config.yaml
model: "multi-label image tagger"
train_examples: 48750
image_size: 32
mlp_ratio: 4
drop_path: 0.05
patch_size: [2, 2]
num_labels: 28
init: "kaiming_normal"
residual_init: "none"
lr: 0.012
orthogonalizer: "polar_express"
ema_decay: 0.995
batch_size: 256
warmup_steps: 1150
weight_decay: 0.01
Rows from block 9, named by matrix and row number. Rows with one number belong to one neuron. Each number is 128 + 32 x the weight over its row's rms, rounded and kept within 0 to 255. All counts start at 0. Numbers have three digits each. After the name is the row's rms in percent of the matrix's.
# fc1: MLP up (model.blocks.9.mlp.fc1.weight, 1024x256), inputs 172-255
# fc2: MLP down (model.blocks.9.mlp.fc2.weight, 256x1024, transposed), outputs 172-255
fc1.229 102:117134148132103138123123077185150116170142107107105139091076153105105180143087095092146122141134098132139093146094129061127121096178135071170158170151154138091106161132168147112067128113150163146077080122181150119112056153112102161175067113097194130140
fc2.229 103:111079099135142147122112149109069183125096140108084137135115109134162150142153100147063095131140118098117139115145156162140127142090082164079121126120173101178129124151139137166146134162136092173129120121095193158187181055151075165071167122125088130193
fc1.230 104:157085091125120149129117055137085140113134137117133133163093085159095135105103190145119157137084096131149131135137135103154122165143100118084164060148124086058113100086163135117125132134134168144094102144162180094127118102136117143179119102066125146074
fc2.230 094:080153182124188096093161092151192091150118129112142087108131121169098090127134150111145126142120169087154115084167135162119113105136101107164153135192083167133082171081188173120183105116135148112165119149210077113098151141094092155143093150084085131131
fc1.231 105:112088112153113121157108132157090166116178124091086098099116097164146147110102153142148154140114140047149145116160089080150073107083129101068126110171153088077132119139071163119119111180134173139174148126145121112085041122149117136167073167085118126199
fc2.231 109:205104117137114072108085134161091131212134094109095163186118068110110166121094167142122169162144149135099093121130099169160043113121160157165150164118151075160098176163179127154108154133142119124097094137176076170087090105141104116195095123167115152120
fc1.232 078:078133120102106121082096088153193098133074189135099132101129159124089084160115111168137144140112090133122134098181110109164089108109091133156117070068160172110098112099065089131109108090135132173123166130095190201176123151150117117097099159127122114118
fc2.232 082:175082133130205093102075113182094144126084126105143123086117102163152142137112098106172101139145120109097169212110098078155069096147139074174130121173148130174116082149201192097124108132115109122183134089190135169092177151168138173135063160139129143080
fc1.233 091:161088116144100118147137158096156114120159099131120155160134114202123099102129125070148155123078129143168137125154100168142104142138136122111108078084179118100103141127139114098160091102103125176086116069066122113062131139190142093056155132091133148049
fc2.233 096:101085120097124143126165151133134173118181132146077136123088125144149115171092138094088132153085126086100154151208137147121119089098132089137106078112173095066102175153117141147172096133117164102157089152115159063093096166103114139064131122100108143190
fc1.234 099:103136111132067150057107210121068173089152132189063142181119112194146091108155110167160125116163128143101141123155102141031142111156148108178124151158108120112139125178146134131121086127200077140121098093166143087140138089162138064148116175128097133117
fc2.234 099:145145105166117160111206144114146123188167118187118131144131153139173101140052112078163134143104151123124162102127067093121093156122156092142179121046171137145113104073148145136098117148161160095095107151130112106180131121144166134144161124157176158160
fc1.235 099:172143106156182170174149162157160139157133151127120102133208131145113092134116143114182116065096154123169104130130170140144088155133165142142062108090144169073081130129155109092112159073157128085145146143091122117129122145138178153108127102144182149117
fc2.235 093:125107101083148154075140122118050225171134129160136107147123138114090145136196163142159135160087104144115064132151084136160153081138137103170160162194130121077083107110079158134140146157119162152160093107109163084159075145169143090135100112173199146172
fc1.236 095:146107173151131151103121160142128137121158077162129117144145147152128134133159141124109092176148137091144118111179105127111080099166137116135161198170074133115082095131156131173224147119116114060098113095072147060104194095134143108126129136105186138166
fc2.236 101:145096127203110092160145141105073049162116077125033144104120151116059090159133111189129102063121104115089162141112127123142164118109118143109113075170106142120076151156142158143084146035153102177114106132176155109112131096114155110118109106183127191141
fc1.237 113:132166089049101123117164162165118117075108116066112091165110109078132159158128172179132143093117115150176177150157140153144175187092110153150141125070087109128108106145145134112132081152149097132122133181102143067117133154109131098142083164156138110076
fc2.237 113:143137162112163129120193077150143135125124113143066168074170208089113159131116209105146162136163144137084174169141059105100087161112118128170109117091162089164130129121157089107157135085082092144050120075123101120143102125166144105132069117151141168096
fc1.238 086:089155082086106153138099165187138084111150165131120138127129132176174098124116092163112140142150128129092112107125107124142136140123079169123090109140129136057145164121133124109106137109108124125051126172144109107115092187136201126081157144097102128148
fc2.238 090:046152124138095129154217045134149120105127133145163145129141091128153105084119115118205126107118120131161092126110105131140103113113161116196149173137176097108179118204188138072121091154125102117117150172159085139177090156096180113111151125073072082141
fc1.239 109:191153120134128108124150109103116085063118155142131110169117078106055107086122067109159167115048142066105133155117120062078159108124153115140200094120138085131096080094140184132165109118082116126140178116140137168147096122128155122119136159101118070118
fc2.239 109:088080175185225084071128117182117104158167122148104122096083148162126167123110097132096135136183076167135132129133110133132176155180146092138099171123119144120065175115131099129151138134111131163125052143092124074149097176073150069155134122055149124161
fc1.240 105:074090121177099132126153188132135111138138159151114087136111147085096095145183146155153162084111192078090173113088139121146136117142122127107073140122100040077117139136099102099101124135083174101180151118111166175087170098158183154113114140122116119100
fc2.240 103:187207128117099124110133116110084127197152078173091115104132104093108129119135069161126127143109090180121127099101116100120155164123103146114127107084086158131096103145110139125125080124168080069148083140107125180109096109125163156214150160124128145100
fc1.241 090:128096117150110112161118098121144216136197120179124140117086102166086130145118110130037080096100077194165109113155078149171150122162092163117075122166168120133108100113185136115090171171173136127141102143091151189108151095086090118136123129146115133097
fc2.241 091:116127106128095121128122127080154126088110157199099096160140082177132143152112133087166104126108118133143142164160167101110143078047076089142146082125169047136164106106152173128111137109127090147070190133112080115141132144117104078065130182134082165093
fc1.242 087:177113145132107158072124102131171151185136149098129126100167163094138145178138146112052192134128112147129168132088181148123094128096126133140129149059174105096087121154148129163107115160141099155112088058039117175172193096153108126112127127155103200108
fc2.242 092:188113115118132188169139127079200125184114087121103174169116132174127155116162163147086195143186189166134115149174142151193183123152144124174144103122119119155091161112151129083159148128051148145163195137140160142044160115139145151131097158167080093199
fc1.243 118:085143106132146152102141105147076149157139076163112133160122130122095064071107112063116112099149215215163124131129068045109161121085149100126184121119075167118109154122194129132091068092166098117163147172115106142156104180143157119109124084104095207089
fc2.243 106:124139072166066177102166128137194070078124174141138098143067157150114108160138132125133124130119147164143160110170100110123207089191099114108089151143149219091095116061110145112135141135125144083124109089132183112084143125121101114078092110095148127155
fc1.244 081:165115155093107124063164114174151109151121105150095143214142144099163117116126116181104099091135143115175159132081141075110182102143097072126091167121117152140140143034094086086133139111115082153130126112169132110129080106133067102147092162071078126107
fc2.244 091:074146147130119120173114141101165113158062189130136171135080076099098163083153167133095121074126099108106053105100151088090142147120104133118156112122130169140065095183128141164099130092177106130161140072105136143149132111141161168158078127156092126144
fc1.245 095:144093079104145121086151192128148148153130136093099094110175083149121133106133115136153054074104057126176083087122150148148109122142093119167125139130143097080178136148171106150114143103179132108099089069058089136101110127131098100152144116189113127169
fc2.245 088:116144105098120135154098150084161090150117099062132126090096117120121144109126135112172072086139097157167073124183137119146039148090158122110072142144134082112174132177172117162148079150116159193147081099101110108124162133119180135134156138145076156172
fc1.246 126:112096180153113092104077109195089172110175091126102137140155121082183152053107090156136114191144144091136170124171072074126150179147117162143168117107115164085033103141156128156187105116065074128136114143115136156128146155142086127147130090151153135111
fc2.246 118:109113143202167104139119172165132184097122097134141132134081113100124167122135133164131041129099115111138084138146167123109109161111134125101135106114122180204111141154182118065127105086117151121164093112130151170120095192173065150123090149140164105144
fc1.247 090:088107109093165140162157135144126123110118098112171121104079153135118113119150139129130118097113076138151157123172104163113143135140115224085123104077096111132189133094133151142141132128114136093147143105129119098110162191133121100125092090116067122149
fc2.247 100:149176065185112140158164124093131144115140101123117145109129255086139123164132141120135196090186081086108124107097094148182142117067130101086113139147101167141147144114141144146104134060160127125143119083101170129139175143185090110163102137109162059116
fc1.248 136:117170133124100062154132171136137142121166098119121112082102169095116169161167046122150129106015088138196136184133097172097176150132120136124176191119141153186161140115143110104091118116153194118132130098100092136176133114072154150141147141124150070112
fc2.248 119:152249125128090150108159112150115136146093116137117107167140061081112076107131120109222110127123142092158037109179111148118099116148156140141150087035189123112122124161137170113113120113131152132071102166146150151141074124153125145154132147198142127113
fc1.249 102:185159134081121136091161107081166101119143115216116077107088121170152090122140165171089076158075160134130089130153129127134164119043138106125155130146101148134062108111114127210141117131160158103181163132121162148143084125154146124096122147075179140110
fc2.249 106:145115131147105120082149107122143164153113134101136089144073136122082085128153140131102119110097114110128087119118081143137140104119142089132134105130139196130168073058152109093140141166084116150195132102171089126177166114120161160152142143135150170157
fc1.250 097:149116164124084117145181096111128063131168170086090091164119146077142147152171090079166089143137179095092110118151092087137109076146081095147068155141102162103114122135125164097079141129139103115064150079105196139141205136093191129123144155200175133083
fc2.250 100:090119199160130157145162146148133071147120133130152130146109103088088163148158125091125156148138181212138153143139114191115148149074131093160108172118133149132169106123122183053110130134088165059152066089102147156100041115097126148150164131151116132140
fc1.251 109:163093162139121102104127132085149183108149085138109097122139160091104122086111117087214147161117124130163119135118155103109068167169072108141108108136091069150144136101171139135126112126116122144173124097111114097129071187140164116133111124146121170058
fc2.251 103:098107121163156142120086082124138164172115158204159119111150128170146179143173176142148205184154060074147133136137161108076122208107138154150138087154108128094092114120116127150145152098147143129113122155161092103101094162146138124129107126134113149062
fc1.252 104:099117090130106105130132112143108059171131228098125104130132090150139099092114100132096154159172150149105153121137157175122111139189100147100149184184116109117085109140147124153070126093160131202139190122179155172164116142066145164106113094148138101132
fc2.252 100:089088123106153097122082181070128115194106145136189153141140186137138147112072106118131118141153057137096098138114128103145120153111129139133152121085115112091128095120121173116014125136139150126117130138102074136083119161174102102090152150181121084107
fc1.253 087:182084100118188114163134152093135168154165175183085123176131167097137124131152129202072149129107115158083113132081086111147121154094151104077166109104133163126137144159145098166095135083160138155149130084130160096103112102060137125158164109090137179112
fc2.253 081:118156101081158159104147110149126135153133161122112180126144120139145165154133102169135107094098121108117171121096120075109090155184094144128132148141177054165131141138107080142164158162088081101097113126140115122084107076146099107105117155110130093130
fc1.254 108:110136121164198121131192136148132097186110118095211101148191174124145119165117035104120123127166120185146140135153149079173074101138130196091165139171188136097129087134105102135077106162102157166155098165124100154059073105165139133130151070120118091120
fc2.254 111:156149144116130094187132082163155131116097101106186099107114073091136132120150175079158156164119136079105078142089119161156063081084093138116068179137122093195088111116177100129130069135132049122148147117149142143081099128137078153151111098128074156124
fc1.255 102:156198199093187088128117179124116105137136121101143138159112121221115128127135096155087135138102193182121114157131116133127191135134054021090137080092148153180143134113137106058115095159158139109134106139117080121119099106110170088132108152121130112096
fc2.255 107:080113077128155034092193210156154105154106113177109128180106113184109102123055122108129093141129047106131163158142152177105161144148135148162164159106125120133125141102066106194113127117148105078166195102095136125127101144158127138165109145082105159152
fc1.256 109:102113092139136089098116125156134153124095123120110121163133141146118132076118131163170156164173118130182143068157156144167126155122152142135132140143155178089138097169181163155092104117144077095141013134118188136159108100076127140144095076146195130128
fc2.256 108:143142070152124150110068147156178163105024172115102097124135126155114115148161125139114142142149080108111109150124114092174100056121071126142182133118179104134101075073179119094165148148172146116086117172137101160126081145100154133106109119142136117155
fc1.257 092:081101132108145104148092140149142130124091144170061136142105140130144136105159155120115125142161116158088122106087100126075162121168128124146101180114133121156143182129121124116101111096148121045144092093140162211119105181165130125146138099134172102219
fc2.257 096:122155163165122077133083103181130125134064084096125125075128118111132125115123168192137137157114144136125079137113072170144123137095174149072115097221134151090154121153159104109109182173124089118135112139120146141095109103120056112143097084153073176108
fc1.258 092:061103125186133149133163131141171083095142064133156110064120151128142088189097095099107102093165172081114129133180136202136118161117123097098112112161141197117110106173151137110128157109106154117109095090115117109121200144108184178104100135154137109143
fc2.258 087:159123121057147126121102119146109144162126141140145162115139167131110080149138135112189111152104129195153128107125119129172136078140128153088106208131147172146173133162110182138127140078135112122141157124141146129146091122165101166135126143186155152109
fc1.259 106:157176145114186145080100080134064131084117122178208148095146125149142116109088112137104059127167058158182117120105124174121117135050120073115088126124150149135125133100185078197127143117068116137123142103172117149156146095157112124080088116108122118173
fc2.259 100:101038135186146157161140151087097098131117141087148126082155191133148158125111143134125152066163150153161117090122160132077163164122171084120127113120178142161084094115109142115150164094162091128138130130116096149123140107136106130086091079140120113100
fc1.260 108:114101115131162118190193118134156104094127196120167157140156174072099143105090148142115151197166137083126087156125092124117125076161136115128121090143092159082144113160134116138157094117088174108146112090074072189123184149148101193122138141130111081118
fc2.260 119:104076113087136132109159122093087189139161123163139136124152170095128210108181115137104129125063070132166111136100124161136080150143146085160143164102120182098123157119057100111151144107128124198156123158099136152117125106152123099163107109133110182125
fc1.261 075:152094129158149112126109158040091140101100087090113141171113141134181113209119080140156124181153097113075095111059119124115157136149126138052120143132141120127135130130097141115108083085183112156134108081156114077092169101101179201098127081114151052155
fc2.261 080:146169138137156132122089132128145140163116092119095171165187141081141126115142074164100119144132130125122113170103106053145103072171154179084037131142162111135092212114119097152036135152095146115129120049113201107080129140114111113140130139103124142136
fc1.262 090:102115086051157124159170154153180067142169137153152111120073181166114113101157117154145095137192095114091157130109167126085060108180147127115088168099088140097146081108069148175090132116161135136129152017077100136153113100145127158193097124114162133104
fc2.262 101:142105149098094078161134079128117175109117129172099158123080149139137146163137135117170114143128114092183132158155095152167063141147198148107135081121113133104090119109058176141122101108130120098110107098073103102092124123114131096137124167088161187122
fc1.263 079:130139182132190180174079108094126118083138147109142088071098080109158079114092097125109105084096158124070143127133157086203079173162088131102116150123116144182136143118121161135133151140140121124153133103090173124090197104125181102106108106091155131107
fc2.263 080:128184103107164113110145131119140116118121118157075127065194102202146121139114133109098138101070059071110140140102078120131183171143179135129117094109130131103126152119162105142188122148124148179106099166147105074118142106117144112114073096133084116103
fc1.264 095:171112154106175110116119120160135120029118151115128120124166170207147089146082156078162088078114085075104159099125109114144146103184048120075187192231113153155153189125134144102132138084154093145149072150125098205118146120088192142108163145141085151117
fc2.264 097:147180165117131113114178070136140129063096170172122177166133099130172146203140162154153205115105141130134167129162112100109144126156077091141187154109167074129145187199140114104160142075150160092150152175133135163107084149146073094120132143115087169125
fc1.265 078:128073174145169138138132144113114164074121116165114127136148066104139042179070117121079133076134129140075166085166130117119109176155054164085143126176104155129084129135116171057113112129123060149132149102112132130168184116119166113137062120140167188134
fc2.265 079:171101170172083079155103172110103165082160092099125138151085178149151096118123146113138149076108145101095158137172112174077120133101143135119187120087125081155102109105113150099101138075134102118126178132090108170118099144176121117114102175163144077095
fc1.266 075:153091126070104137171142139121165109169108095116154139101103116133160173152153148111087141157081093138148139133168141195124168091103120098024121149138167133086127161185100054083110112134127118079127093129087140139133089123132160149137076066105111112161
fc2.266 076:130100133124133125191078139110100123135114128153150142134180076118139140114170130140092120098121128148105186129155126136133136134170105113132135179168104163104112154070105132104076091146065140119133074109122095128119105063176074152121146110152159104116
fc1.267 097:099150188128097110150096128129117101098120140142144148160133155142155086131158102144131147141124130076160172159154089124154158068155123124149105160137147127119119100152156165131140121056108154079104076068101126101121121141192136124173125157155110130102
fc2.267 107:139187109110103114133138114157121099135186119116164095070077118137125106137151109106044143135082126098180185176139143182121062164133109128088113127144127140138103112150074218159119096125136156128149103168123150129156143169175118119134131187197135145171
fc1.268 090:166148115106089114098146175102101142124112126166127124144145105109136132086165152102154139156138082179075099122157141148158085136199101096165135065127158142134163166137169135059168053133165158068110117140077149152079158137105128054166130178140207097123
fc2.268 091:115136150095136147140179185110093091134106090106121094135147050146152137103116210122080106141135143167153146115123115155166146103116091093160139148111079165106106136121139088093136162138099186123157145167121098135114123089116140133132124085160178160109
fc1.269 084:149126203107096109102117129090120142145131094109197106126087080146123082103122147114140166196112132087166134191126141143163121152160125133135178087193116158122198124168110161154121121103081113142168078102100152103082140135118123086176107124144167103092
fc2.269 089:103132149135177158098109058160179116101142144129110143092155114133112075095133143169161089162128119136106129056145108081116171102136164119138130131184147128137134138117092112145098121114118093170067120132131079144086208152177139184208143123113125138095
fc1.270 112:158142125119133142105095118157098149104121102110031190142166122056144132104167045132159084183160064134101152108143159098104119069129117109182073143132119077140151133143132113125164142144120172095112066075122153104134134146088156139106141171118154105103
fc2.270 109:158094056104097107094144054127179082096157112126086158113164106140066169147174088152114128152163082080106075133094156092103097099168109113119114120135163160117128127081139175134152119131094194090136130171164120172154139160075118096095139159121107119081
fc1.271 105:105135181089140178124119170105116127142110124131125116162120107063112119123160109152182083146096100072119110142124126081110075111114100154177102136216081044105112131125105146121123134101081112124192103149114118190200180112187108165113169158113130103053
fc2.271 101:145107113109125095140148133122188127091060171136131122136155136116112173107131132181177141088147143169158160077122182102138112107166130139097074149128081109191131179147102121137131145122141101134157107165113132101103077175162157068116115132069140147130
fc1.272 090:112113148134142169129120067059128173113145078091107094105152145157139123150143101093089131182042093151142088092131130162094115171131157143109148168136076132102131098099129173098102136147160148118164114142129067145135112118074076093199097145157084130119
fc2.272 098:090135144150122168136124114128081127159168119080107148098173107111163086100125167140155121131107182128163112169149093106115140175132113135147140164160203133160155162084147100169146210136132150099045159116132154136174146106076109238157131108098187192172
fc1.273 113:139112147139097133092072094175151182177063140027091100135098119115150126162124109123160110124106142158091176143175121152180116095151173120195115123165097103072167136115089062104127115112185089137149105142113157152137094096118056116120168140094093100102
fc2.273 097:163183127130144139145138180123095142165148162124082061110156089124129122062144129021109061101140121140156164126141106118163091155093124142116131160122117164135107134161150156111109108145113151137148134083154107099107137084150142111120121100120109121128
fc1.274 092:101144159155067179152142107160154126169128152171110122052100118156047133074091134160101117146071154105141161119135111125119126134137100140131117076191114132158092112127108145151093100140073111131070099122151076173110141156103100096135177085172127056129
fc2.274 092:176152106081092120146067139152155094067129085122110105129167118130133130118100080133149095092107122104092117115134101142096111074169081122158103093094146127120141080099112159144131148153122132130156059099145130107194147125122153156126152103113116141119
fc1.275 072:166132148126095177140089109145123143127124100138088130114199120124197085110117093150101119099143118072122161109137117125145160219158136084117175126156153245123181151095127089135079150158140160187076070163138105130114146118139126117144164114126069088106
fc2.275 073:141098118181114156137154132146166130147099144080198124042103158152118156167083069127175115134238145124130164135118133173116083157093097136135085098148127056129161116117093129196116151128165164105145165089104159153137130162077132084154107151128051087110
fc1.276 092:113142142106103158158102108173133140119155102114117129083108079115100113169136213099085121133183054146094134090098150108149122128125100123128130140100093157175171181191111179132156118145087083074132122215144130077140125117086134137115104132188158069079
fc2.276 093:177103154141119113100149153114111159093146074121100122103146057136113128164149083128148095113157134119112125099090110142081116118111139187138084147086150148130112138087167122110115227154120182138080097097134076136176125158126136143063095146148137150078
fc1.277 095:115103091136145152171083116103128142117187147192157096088105135124137082110194164152168114091098152109124172123092100121112065095098100118142125098102087151128149154217164107150144172138207100138101135102175194100099184114144127168073108171118117107113
fc2.277 096:139146140181088108081109167111145090136109144172121152100124157123145184094171167140108134128148120124119190115155113066192072131121131151136066094178104089111094154148141102112193145058092123144114162162181092159159059070116170223130133066142160175058
fc1.278 131:099136118140116110069114088065178142145118129162090129123125145186164123123150117139140082142111133113104117171087072118138135145114098103170173142068107215063135107123119118100184034082198101171092123121130133069089111136126119223099163125111125112152
fc2.278 122:116083136085121156088136140124099174048118121132150132227085134077193191085107131081095160078050133178140200112119168141109162087174110117116070112113123105125170140083118136109132096126126160106098127130129137085112176085128147085155138081078162075118
fc1.279 074:155089119067106097096135113123103134122206144082129124159145103065080144113115129115087139092182097075088157103115142125135110077108166141105130136148132098117124091150094144144122104147100112105054159182193111127098096162110162162082101105137136129188
fc2.279 072:089117166083110124148072091124148085169146121093120151168102075140094119167178128124114121125172195147127047093175057148134085158139154105119170115118144157124075115122148100105087045123119135134122143140149136080141069122103195162120146099151139137177
fc1.280 083:063207125127105108146117144083161113128101094143120105116161126114160145155170158169145070162177103078135199115161119065115141119112096103123069130134139126112189161090161111129114107134130085180149126051120121090150130132138157136111099085078127144147
fc2.280 085:112133109121142142069151125128098160161087088087089129129142155146104115177096138142187158108079128104095095108173194074137159079135207082118134117134096111204191133077131131134111125111103135152102115118163130148167108131153156103143124111122228162152
fc1.281 088:135101142195087158110080136187121148141123129133129109127171126152102147163145138088128093081059191089181120134074147139152081159130126112126077116119110146097096136142112152170134134125125096143095137104151115120150133134092119118093114156114150125125
fc2.281 090:082073125114135083102079107096102094070185073106122112126105085039153123091134123094139143104105127138144154134148135188103114143110112137139128129111125115124081119090143134098095130129141103125094123159073136157157148144117118080179172146175119063132
fc1.282 101:163141177114134137147130143127121143161149157053147177119118085139172096085160149121110114127097123122103121102138134170075144154136135122074153162150150111080126104142155157173136132105109094108164147089129124153147113140175100140089130052126131114134
fc2.282 106:114128146057110074148169144157060146118089120113101161070119066154147067105120100094118098152119142115176142119140187178114140108130070075156124168151113176119170117155111080146142159097145054089182109151139162151130096169139106114098128084158079089128
fc1.283 094:171187142084127104097084124098096136121069123117131120137124140147133165089135131094120107158164122088098148188115073121100040131179140113132123109206215156095074101169129161147107128058125148119123121117147136126113122144110133114044075159107113125090
fc2.283 098:083122129187156117109116131133179114139159097137156110154124120073122126060086099152160180112103146076142164150135144124102147123100137125137165174095162072122105132140173168162099159103164136116070165208133147121063135176131124178074100057088181152114
fc1.284 108:101133147157079167137137081115059105144158128128131131124053096128139178146168152074172146160148085145170175088137191136102092137155078117118128206158110149157129112123134091135083173157075096156064110206082175164161117154160118171114144174169198160133
fc2.284 114:146150132129142115138132086133076181200080139156052144136128142166073155143162140095108116165156140106146112072162087075105114080160120081139117083087109135121154111121121133103142181151106138163113104164110116145101091160153143165142133151091118103155
fc1.285 090:075102149123116168123148123154167103127144118117062098151109170141170123120106135106188073161153082096062093140165142110105128138136092140097143137113114150116143055149151127140098090143120143169144105106144190112198130123128148132131134142116117110136
fc2.285 087:127067083122128164139141129112103087139182132104116181080124094071114103066113131171154175107117107131082124140147126153114128129144116075150144117107117167162134154087149166134108209081092187090104131089100145117131152119074187172177113102116092121151
fc1.286 120:157146123119202153073158122112116185091099155115126125163145108113071104167152122096118168120067208083145189159118137117098113126110121129110067062130112133124165132140162129136160089140119115210145094119111134145076169092175138123121112133193119181137
fc2.286 100:144185114182073109098118143126168097142157075139102118144096108160070101165137123058118175112158083088161127163176163124164151121127104112129165161149135050086151149101148110164126150100079095130101203077187068116111126099160093105072175113118065129169
fc1.287 064:133112113129099139147156131155097200147130157151122107048100194205113173166164097096117142139140125170121107183160175115110144148147187128141132133136114130062170110127197074148145159125150110097172170137138146116076098126211125162192133075158141092112
fc2.287 061:090146083101142116165106139110125106146132169133107176147130072109118110165114142133117144146127094177146103097150103092168123064172086099114138108153077113065108100198154128080194090198084130081141120160158076086115141123148065129079133140183111159068
fc1.288 110:103121071135107147153074121139107158146127139185156060104119135128166112089145124101078101127100115117125171098128129143132108131154118122139151173148145093160083091171120112098113150124139129130157030126116140170094084129137198098109115118125129158129
fc2.288 112:148214165135158100149076105075076157134158123127111147102073078179158150139196128079084236139087104063112166120091130071080114183072136103142090143133164110176138120165138148119143112142124199186170195173071107131153123147209161106156113124163153147212
fc1.289 119:149137117141111142135190083191141128112132133148105197137081096104183106155127119124149066131188122117134137091108116121140091145149137072076206151156150155052150176120157143158109111109132092112101164137099165125103148128170142123083142169112056102154
fc2.289 145:107208112151129113143123155154140101137103135139163122096146147098054144142113126129152146057118126115171123153068133129073119118110108126144154098129127198092158132117138131107120222110128086120107160078186144136127131147119064142092120128097163131112
fc1.290 107:124153109139158066144093106088131061126119126069182151114096153167104106144115107108113189116185143135128088102167168136115113158157142112153160150134167141118139154104133114210125187071187116101110124126087189134155134178154100189128142111148123111139
fc2.290 124:110118121067171127063141056122076149112100154116099064157141132126049145167115145149081135126129159094153122101147081110123076121087147168129103103135103077115137146137095139167144154170140091113141157153083097110148159139089187086127117154166142143170
fc1.291 089:101164129171148135101106146091166135143133134160137063099122089129134096064153093141134155103137102080066112137169143101069151135162059162153110089117140159096166134159138118102068090136132110182192150148086099099108114100138142030167060155143139106104
fc2.291 095:148069138072111154133066154159169122101148101133137111081160109139072093146120103103109152113106062135227125104118107123141142161106115052078139180139102096147103079173133127127170079054122126143101114074071094073226149133135102140130116090101053132111
fc1.292 139:137066099152098098158134124087166172094112079136113144139139101059075170100136124114095143122107149110111124164137162113127168163133124177108142171106116108135137147087154124151129131118167142125178174131094169123096041071171111188061098119134153199098
fc2.292 119:141117154124127071086123183095164168082133063112126117170137105113090122151142154106146068135132139144141102145101160142165129182138144101080111182143104164124074106150101136074097128085110140113192121149137127140161142085137212115133031086126108160071
fc1.293 104:127134138118145091088089072120172104103099156138173091114169158132139111170147152157100167098101069143140102122160066174133055124102081093149130105115120099134189144147106124076129112114118105098128208132133110045125164135102156146130075181167101138116
fc2.293 113:094150057127125109151137116131135115130144129105135157160145152137193109201137098132168100070128066099114135117109105143074121135170090132192106090123091164125113099196182114162116173140142102150125130107102150188156099075163193117150095137069149135155
fc1.294 089:094166136104096126083134135174167139088124139173097135139115122134109177114164128140111089172159088098106111192148172180107098108087107121132108124111104151153126095097164120141147155050123107141095152171148130105069152166133190087149086108175121118111
fc2.294 110:087098100159113091085122172105141154108138094040174137073123092102119167113104157121125151083105129189129132153144123139221077123148162102096105126185085124078107103131166151144125080139145121156103147151132167160176140151117098139150123092104119099150
fc1.295 137:088140122107123121117143161083087150088160162154126158113179171065163155096140127155133169182083060109158101137144140144129135116138156114136145066116154144135119142117108121094107193137095134131141151101112146142116107100105134130084153149087166123099
fc2.295 120:143134207080070139134191131192087107070119149142145149062086095143144154138091122071116076110125079164166154126092123110120116100196123192055130097114111131147124095060152186106142126127175123131123133117154116185106071118149155125121161172127153115139
fc1.315 103:136130100091123121093110177128174078135149144112134113111181176104092157093058111075122094126172091167161128133122113086134131088149111123170140136121099103156247143134102177083168110149132129115098134088122079173099145156087147106147113201094166101070
fc2.315 104:123111096103111132085097127132160079159186103117052124090118144169148145144104177181168105154099157062196182206150130088181123125110133091147145127086199120145114153135132112129133144164133046127097126133121062131109178088106166092069134150089118130181
fc1.316 100:185149115116057146118122164143133105112079073099106171184122089109141177065105108106159082117148179120125107110152194106115172178122115135136072107128137130098083110116130133113116146104147148154135053097098119100183149098092136127199128122197175096123
fc2.316 098:144143142100138134119166060102135160109115143110121141145197120139131102101078116084120109124118168145148133080131146137132141153161059124094155133051158102164081102128161133177096081121109187133092121097154174072081148140127153118094137217102075186067
fc1.317 113:129159177147128120134073122144210167165138158129114120120175087076132098144070065156116083138139170128113183179114108143118130108139099155111130140130220102130088155103107188161114145111166095134137135199174127143122089174113059106154150095165192108110
fc2.317 111:144145148160105129130096119110139138180136134161161107123065096137158201117170081158087146160156144113103139155075053095138070163144142102095150085123063111153164161072184064140158083093174094135107148111141165086116118095106134138157126100099116121092
fc1.318 092:192172124108134133159165206164130138127110134136109135171179147093084131111169173061123078202093077095121104170142153115179185152079114120177083200097066137186107128112117175154153157106085119114125111189138138138086101107123102072102151142155094158134
fc2.318 092:116135105163119149129110111155114136092120092078101122096116180118165143134158109130159072129114160160119153101124153121169116104109161079156156151077156144124136103110110103082117129115050148135127107140112120135165148136095120131142110104141146108077
fc1.319 092:108149122117102140085152147132132201137116145152101154194158105092124062105167134099112141111160130043130106155130076104130130136142112103121144134177153168166125165096144127112138159116111107103125106132133059146077130161170076152117114090113094096084
fc2.319 089:158128131157097161109089175148078200142140110153110143190139131193083122201128121125057150127131192091126141146079082159117198116116122171126137143122050121130160099130218145176122114148113147121155159129128101178100102127159098095148170127070165137170
fc1.320 112:135128176119098101118072183125092145135114059117136153110185115116157109084099132111174165115089124105130172194176115141144128149137147198106172158123167136090173096134155151109101110112170142180131104157109093116092077158173118109104165114122174112076
fc2.320 116:144100171096118099156078150177110158129131153110200141124077099093134195124129022118160112150106081080136154141141159150163175124117100158105188121158115152120195075152133147134158128123132157161117138118178101119104105132138171089133156150127101100128
fc1.321 096:110096099162138170099162083175113145105124143089137119163091178178138126132107111108061164182044040116176114120125158069155171127132107138123082159178098135169100163148139127126115085134118143184096129098221080146202146127098099126145098162134114150114
fc2.321 100:113105064194103119137120155051145133148141114082104156143162164131167121118054127114155213095126141114175141093118126112128102104147151100165144140191129092139152186120144171173181153125127152128135159109113104174146090137184170099119098136121138180098
fc1.322 098:145123162072137157103098115187120126125140071160152113058103046104136099136143118127154091121083122178153119085092117148144221166127125148097180096140096150125126100157145168166104075135069115118129113138162118133133186130114127116118046108065130079125
fc2.322 101:107135125127112091135146141146109103112144149104137117113104108170125082106120109147113157108087090106132167118056103101142129110074116145164153124155121134109193097134157069119135109164144096110167180140127119129133148177117130138120100185147107114085
fc1.323 100:125114171137146117115084131173056115121171115119165103142133116097150151087168149139121113085165197120119145087140111146121147134144139115130120151152161093102176134177116159094110138136143068182166101121169106134099112136111148117153152090151127081128
fc2.323 093:131101085087135147074104203104130140107124108143106150085101139103135100069155116128110212168132166113164096125147087064089123145055129117216132110163157113117089133089148121140114133148131149135149173069148149122131093125122182154136121131123154156118